config.toml
encoder_arch = "inception"
model = "image captioner"
dataset = "small renderings of single solids in any pose"
train_examples = 197500
image_size = 32
crop_scale_min = 1
horizontal_flip = false
rotation_deg = 5
cutout = 0.4
tokenizer = "word"
vocab_size = 54
encoder_norm = "batchnorm"
encoder_activation = "relu"
encoder_depths = [2, 5, 2]
encoder_kernel_size = 3
encoder_stem = "single"
encoder_widths = [96, 192, 384]
fusion = "prefix"
decoder_width = 192
decoder_layers = 12
decoder_norm = "rmsnorm"
decoder_norm_position = "pre"
decoder_activation = "gelu_tanh"
decoder_mlp_ratio = 4
decoder_head_dim = 64
decoder_fused_qkv = false
decoder_bias = "all"
decoder_qk_norm = false
decoder_layer_scale_init = 0.1
decoder_parallel_block = false
decoder_inner_norm = false
decoder_positions = "rope"
decoder_prefix_bidirectional = false
decoder_connector = "linear"
decoder_tie_embeddings = false
init = "torch_default"
residual_init = "zero_last"
optimizer = "muon"
muon_scale = "original"
learning_rate = 0.014
momentum = 0.9
nesterov = true
orthogonalizer = "polar_express"
adamw_lr_other_params = 0.0028
max_grad_norm = 0.5
max_steps = 4000
batch_size = 64
epochs = 1.3
lr_schedule = "cosine"
final_lr_fraction = 0
warmup_steps = 200
weight_decay = 0.09
adamw_weight_decay_other_params = 0.01
Rows from block 6 of the text decoder of a small image captioner, named by matrix and row number. Rows with one number belong to one neuron. Each number is 128 + 24 x the weight over its row's rms, rounded and kept within 0 to 255. All counts start at 0. Numbers have three digits each.
After each neuron's rows are labels from the 100 texts, of 14976, where the neuron reaches its highest value: "fires on" is the input token at the peak. Only what is clearly more common there than usual is listed. The data: small renderings of single solids in any pose. In brackets: how many of the 100, against the usual share in percent.
# fc1: MLP up (decoder.blocks.6.mlp.fc1.weight, 768x192), inputs 0-191
# fc2: MLP down (decoder.blocks.6.mlp.fc2.weight, 192x768, transposed), outputs 0-191

fc1.369:180107119115087097091092153160137127125135140136106142126147089139140142147146121158121107122106106162120097117135133080159115126095091125130126103156103092143137121108128115123101143104162137165137121104120095080082123127132143160139148111112108121120168142114143091140118082136146093092195084074161123103140140112104145140146139108169142130175142101133111096106095146094100148109113144124144117152103130122128190156170114136130100126133133141102108142103112148138180105116126112091113097133137110121141122138190155127182120116142092113131091132102156120137147145145137106092
fc2.369:108120183132089125111128099111100136112140098120130154128126141145122124094124187104151115096148142157138140141134127138111170120126144126147151160126105094120157158134078138130110111140152136139172135099155113126152126127152130080126110137129148120106082075136115181179110143153114146115098163127164096129105168131142133127141104171112122177115117144168132146107136137126162179132165129124123111138112107155125140120119121127162112111108135149158175125164123149127098076122132148110143121141135123135131134121078088087085116133085182147149110133161132079185103161093114139133
fires on: "<end>" (33 vs 10.8); "plain" (19 vs 8.6); "blotchy" (9 vs 1.4)

fc1.328:088135103129143183101124134123077076114159117153116136080134186144118117143137118136108122132156080128163158158087156158116126146133096123134093123115085146116121148110108125097122116114130119145101080126148142082134135112108082073077154132149140113156130152123088117124127180095114144105118170171138133123114131152110112127148135151115097110090164151116122104128118156113126144155132160120153141144122139118169130126088114151136102140106133093131103137096143151154132106148126126108127138088134124138111127154164100143138078183097072114109109107101090141107138123143096140102
fc2.328:201143107151118130152117120130105114118115119117130095150121153133122086140128122116153137154112126147125155117106156111136118126136096095146137139095166117105123098133147081135154155115140094112139102118118146127102106096138116122107154122096160197128141144137119128119115130143130121156160112113102157121157124135127098127116081157163116112146120125135111207098135176101124140149088074148094119115155191129111152114119123098098150186120143100119173123137136130182130163155160137105143150111118110174123124138111138158101120095100149143153136132145154130170203112134115133130
fires on: "glossy" (55 vs 4.8); "metallic" (44 vs 4.8)

fc1.319:074179132151147132125107141126087144122141100171105143099112143115106135073124130154101139179123125116139128156130119110092143094120119159166165147111094129157163113140096126129135126122154123190099125137132114111102149127115105122122082099161094146104145108094128137127147121130158116152129075133131175162125133160126156117119106140143088198132106119134105138102153126138098167114101147120159130119115137115122138117132101135132150158109150142162172111104047131135134075111147099153124137144122142120121130153098142174131105136197142135137140139106126137104171149141115126158
fc2.319:140218100109093189155137170108134111094116147067157130129136096131115096164137171105111137150139091121120114137132124112172124133111148149115135106191139153105094133157135177105112125115131153135142140136065156148165126112146176168121153144150135144124169087148138107132117114111157137128152115127127118149125139131132108095098117125109116134145141097140125103148133119118117108112119121161065105124077139130102117131134105119119135014134135135115126138147147129127129137130119139119125144128116124121129139168096135131121129144136144173121143115161132124144141118126097170134
fires on: "white" (19 vs 1.2); "brown" (10 vs 1.2); "pink" (8 vs 1.2)

fc1.496:103107097150141126120112129143115128171147138119151132160134142138119132145109116177145100175129153127126162136123150049149104131149116175142174115121141120173057109088136143073102154092097141106143119120101146148133112115073120163127107098101148148118137160110113119170113125129122118118145094115136130128136140156122154126089110066138112095178100178144137118125133116102137125097103113067115134127087144133165140144116133093143150097150098177153123135097104140107163136138153126159115129094108130115132151139143127133099094136128132108134144126123111142139141138125132061115
fc2.496:119108128088115128120111143158151135092116092153129107180109107052128179168118155151117091149151140143135135137126132143161132110140166136156122159119106108132106178137129108113095151127126127100122085114170126125178158120140133108126127102127152197112129134120109108102155133097087095168170095137062117151118105154116112111171126112128119161087111090153100108111089127147140113112107124152136120151130132093117143118154152136133102169136132113101135128122103125173141095153139099117108113162154158113136095120092083145143153113162166135142122137106144141105131118114142154153
fires on: "white" (15 vs 1.2); "pink" (10 vs 1.2); "yellow" (9 vs 1.2); "purple" (7 vs 1.1)

fc1.498:086107120115096185149147121119137117107162137153115126095123151148155125110119108114098119158151122089161120162140105150087183146122144150149148132117095074122129186147118109135153108142146141119130118137110143088119127147169113124107131150158096136131110171113123141072116075129143143144138139126125114170135101139133137115141163104113100112120167116127123167156190093119129160093127126142123106147173163094100117102087135134071111129166131164124101122105145128109147091146142130104085125145143172127146134110115118140122164093121115131104118124125164129120152133130104083064
fc2.498:147145094134128090146100116147154115094100110121153143153151143178111142120128150119112139112113149204104125108109101120149094118091136071100127171132120129119155098083173103112164174123153120110116111129108161135139103117136163176132121159167105146106144171162121125165180111136099071118126146122126102171123105101103119134105136174188119119136128150083111097114085100143109128141145124160166133102125133108134140162178127107115140122164116150114151164127141129128134112109123144135081124113132151137123150121104123095139130120137187102121117134155126134109100126149129119130
fires on: "<end>" (66 vs 10.8)

fc1.551:088104124103135120161124186123125152077122078130148148154115179149084165104106104136097152177157124156155113143141114157132113166092130176131109157156118116168154103100091137144139110087136079109101152124136086078104118151140140116108108114117119122121140126135150166091142134116128147144115153106136116140137136154116127151127100143095106124117091121093093118097167107117160102155142154102161127136135142155154148106132130128135145129132166120154123120144163195108113136124119132131149117147111118118086106138109134172132112112152137125083068112109096150112179114122110139118
fc2.551:126217120124124113136155137136100148112119144107130122095158113116133090132139142105157108125111118130127156158120133116156158189176104137128136121098142172113135138144135091090126157160107130118159111140129130144159144139164114117129108109154159140124129127133157112145082117143107144142103110095129126144142113099093166105100160103108117113078098111161092126121112136111115087105094144144156154125125097125147100188124126123146064108157098093116106128128117090094108153151141139093165136114099135149118157160114151143126158101167072117098129124136125108143078122078128116115
fires on: "white" (15 vs 1.2); "yellow" (9 vs 1.2); "orange" (8 vs 1.2); "pink" (8 vs 1.2)

fc1.370:161132162115125162135121161155079175161141134155144130136108101168159119153114111132117146157152117157113086121156153116162116165125140130104120122130174108137149141152097092112095156091156121151094143136153109115081114163135115170160146134129146119121115142097102118109123130110137117125145126163134122114146126114106133153153120117092106072149114124142137077122125143085106161125096135153137083154116120139188126117141163161115121164124167104166098155104129130167142145119138095165142107130145157163129141152152188195132154154130120148132103123115154093124124178134139148123
fc2.370:110095137104153178163138127120107109148156137089156134102136143149122077143143147098127118110137112149141145140094114093133140123094104144118148163138140112102188106169109137164156137124112123132131165131110103154145122111138139140128135100134111132104145116159109150108116122147175111150160118121184118123107126061125129118115140132089144176107101134141116151145097134102161148175149167128111083140166109122084069164155113126114128121106114147132147139084155151088139118159161097077117168130165128100125103091120118135116126092161107133155125128172124115091160139158138117111
fires on: "<end>" (39 vs 10.8); "dotted" (15 vs 1.4)

fc1.643:138109131119145154122100124113082171114144136140131092082114150137129172146159100094120088102160136124144140167137128149170122185139098175131149140151124135136149089136130135189166099121133136168120139103168131108165157107123126096124139091119160111128138150100122120124163140139125128141150172124144131160100117174124184111117113131129159111120147131155112128109144143096088106123140132148108065106097121118124135127091105152144150099100129149118102177102100147150176156129110111138104130137128121157152132155124109121099102162109086125098121120090147121078135160118122141074
fc2.643:202164148093138094108140133124174123114145152121113173091135122118136212114122110131140109148142141121136116129111093117114114135128077131130087144169123102129122124140172104115115126122134112116113128131136117115158139142109138108190081103147121100115123121109145132113126129135137133116139087119076102159146137111121116112128137147083123126139136153127156228143163120127108145130164133175067140131158107113113162153131148166119132147118135139128135132094139096144120126087104123126135102137124138120114131098072086127171139154153109137088114149092128120116116140138101107090
fires on: "glossy" (47 vs 4.8); "metallic" (33 vs 4.8); "matte" (20 vs 4.7)

fc1.464:120164132121171113177115059121119130121149146113074132121139109127115139163162124162105121128131145108181136139144196171134166148126149156113122121097103139126088168099122122136129137121153096154110153173173078117104135131152108133163109114113120093094123146163150177134089094105110110133095132116120132165153086135174096144127119098130064117141123116114127114088100129165143133093128107143143124138118146136088140153123123150120107112132099133129110103120113128128171120124133146157088109100109128133177116111130092152098113085135124120094118143146126138094167130102138140135
fc2.464:129048082150131134116108122127167114138151104134128088139125116095124093168098103121132102138102116156112129124130116112139130078110067097132121104112131145141117134121152123148101140122149086096111133127113149137141147113126170144091139137115126171112129127126153051135123133142139101118102129155103074117097102145172133101133094155116142083136141124127136120132122147138102120129110141139119145184126152099125137122130123112139113109134195110121120130073107120202121116170144132133161110126114141117142129160067198125124116133116089105151138131138083136110142131102130163125
fires on: "<end>" (23 vs 10.8); "grey" (10 vs 1.2); "white" (7 vs 1.2)

fc1.192:132119138132099095171143161148149128141131081100135109122131178151154149149112118130129104133097137099092136135087149144153097093123137134149162101134158136131189151104112142109101116116118153145132101145150142115078158106112142132133117085127160100129142136124132074137172121111143086113100134142119123129110094127116122147130112116115117147115145130164148147164131125100170178097114116129134138092119081144132112141138111162130118078144130128124142107132094157113106131140101115132101151120118103171139111129189096104179135126114115147110185065106145095079067131122161120114
fc2.192:132115115099128162167115135117146111101138180146125114142096123120121107127151159163129124119104132113143108112158075101119137141160125115131108139136083120136086115179164134128163102158086133147116161101121107172130152113124131158122090181148104088073077153108176162160118129126155132111120149135114120091150142106103115137143117102051129095149133123155126128143111160119092141121161136146134130111148119115131090169102132116158160138139121158109093128114109139103149103144137155082118149140077132093109118116090143094081138142101133136139098164108130146120132088123141107109
fires on: "<end>" (92 vs 10.8)

fc1.320:126146139109124127112095140109106126133127097132118096072082126077111134112171113128136150144170150141117114140126170108093168148096127124154165113114154100129168139123173130111084165135127137095143116123150134167128180147168147194114156135125145149121098141154169131151168136112107124173175181146156164104123120163160143080112128105141108175079122142148143151147121132139138129121112142131128095132136133124135158135157093128092083116140114147101109101126140149107167158157120144114149128130136128124110101142126091097128131099141134118162137179152136124130137112138082161116
fc2.320:138138122131105130151152087100145073093101107144108133101122113178124139121092128135119131139138141118119111149160107127165116127116115128129127133061117125111095119063085115125089120146140120141139146126085125096138121146190178165135129163140111078123115145143160120086157101104137104141102101128155176074135100103127077159166117139156127147173147155144123112123103143137132161144121132160159123153139113143119132138156145101136103152118122148156114133106112076107103160157112130142153124126136119089096127114070084155106134175114120135116147096112135111126166157126118121128
fires on: "white" (39 vs 1.2)

fc1.70:138158184159113125143159110136099128102122075094166135152088144085145111097136114099164071155142141133138120143121108148129065148114113129126146111094154169142124088107153133093152119144147150112105117129115139138130115081127153132162161144140167111136115105148083089144156096116148110105088143108138142135134101128122143118141133130134081136146136126140140080129119121094139089148139147150099149153144145110131142114097151078148162099118109112150151134189121157110155155132175106111107147063121143102144113107132158128124122141147074116107127169094111113116124120138133097153
fc2.70:116105109147106117135102122102145141098135132128169135138125164145105136153136101111177114140149132114103135117123094140115105131166125086153123088088081095125097160154092098166137143121121170120108103120147138125127128101098066153120119138122170168139153118111119114092132106115117148157152142134089184116127133108163095154109099116148115136168098120143168126117116150145108117130138143107174120142201136190117096160125124108114126146137134158141136095158119078163151107112134126119103137136135106160143170162143157127092125154102121123109166124091110153119156128178114140091
fires on: "<end>" (34 vs 10.8); "cog" (22 vs 0.6); "dodecahedron" (10 vs 0.6); "ball" (8 vs 0.6)

fc1.10:119111111155097114153122125120108155157092091127128148128098118116145136144153111107171126107115128132154117126131117145121127151120103146119139110121112075163139145106163178133141106127136148149130104163120146123135139101170063131130131127122148105154086177124186093101086101174133132092101150107094124118122121118120154101145177133148104087146086122100105143140153122117124134146133144173142111117107153121139139122120176142143162120127100119114110143162116117071124091114075125188173145130141099129124134121145149132112170122078141086131107125074129104133126189098128124125
fc2.10:091127120124151108104149150162123149092102096101134126144160128164131143091119080128101101179146164096165115147161124153128161106117153134132122127151119121110116110149156102113100117143132123065138130130170155089103162127106090113151139161142134097120126150083116157121130120111096166134138149115125130135107051131150123163140118086119122114101104124123115115147122160126103118147140147164114165111132110122153101175105162105129159158132111146144160090139158164181120093155163123081157145161137170104158113139133130117142115137169145143161154122173122151132107138147161137129
fires on: "<end>" (65 vs 10.8)

fc1.24:131142066149098114140116123113101120128132155126143125163145085149150164126150158144108158107080102160156124157125098123203142157153132106098112109100119157157164117106094105149153123082125155140124112103105132133173128188136162080137108151119159128092120174116105112120123150158122132156133093108126141139118137103105170127106135155106115091139119118114109097092110145100099150127117144132192156140119167125128154113107099149136146152115146106149135125143150119138177115095115092151130084143101150101155120141127126131111151144103109123157124083142112111119098113111153157088
fc2.24:134098124147147137160136113107155111083128054112123109110117145118098122112167061076126133135100119085101103125127117176070155159133140127136131137160147113111176126119159192162085135119089118144148134134113139147117114154102107149135121145151108100110142127159136144140192154129108122121110134116155103141120148124138105121154122155166106141110095146128103134140186096166098151132094138161107083080107131130137125177109098125119164114150112149131147149098142158140115103128142111177144121105151120138136121101089114114152101154146106121125144130104136125102144117127163122132
fires on: "white" (17 vs 1.2); "grey" (11 vs 1.2); "brown" (10 vs 1.2); "black" (9 vs 1.2)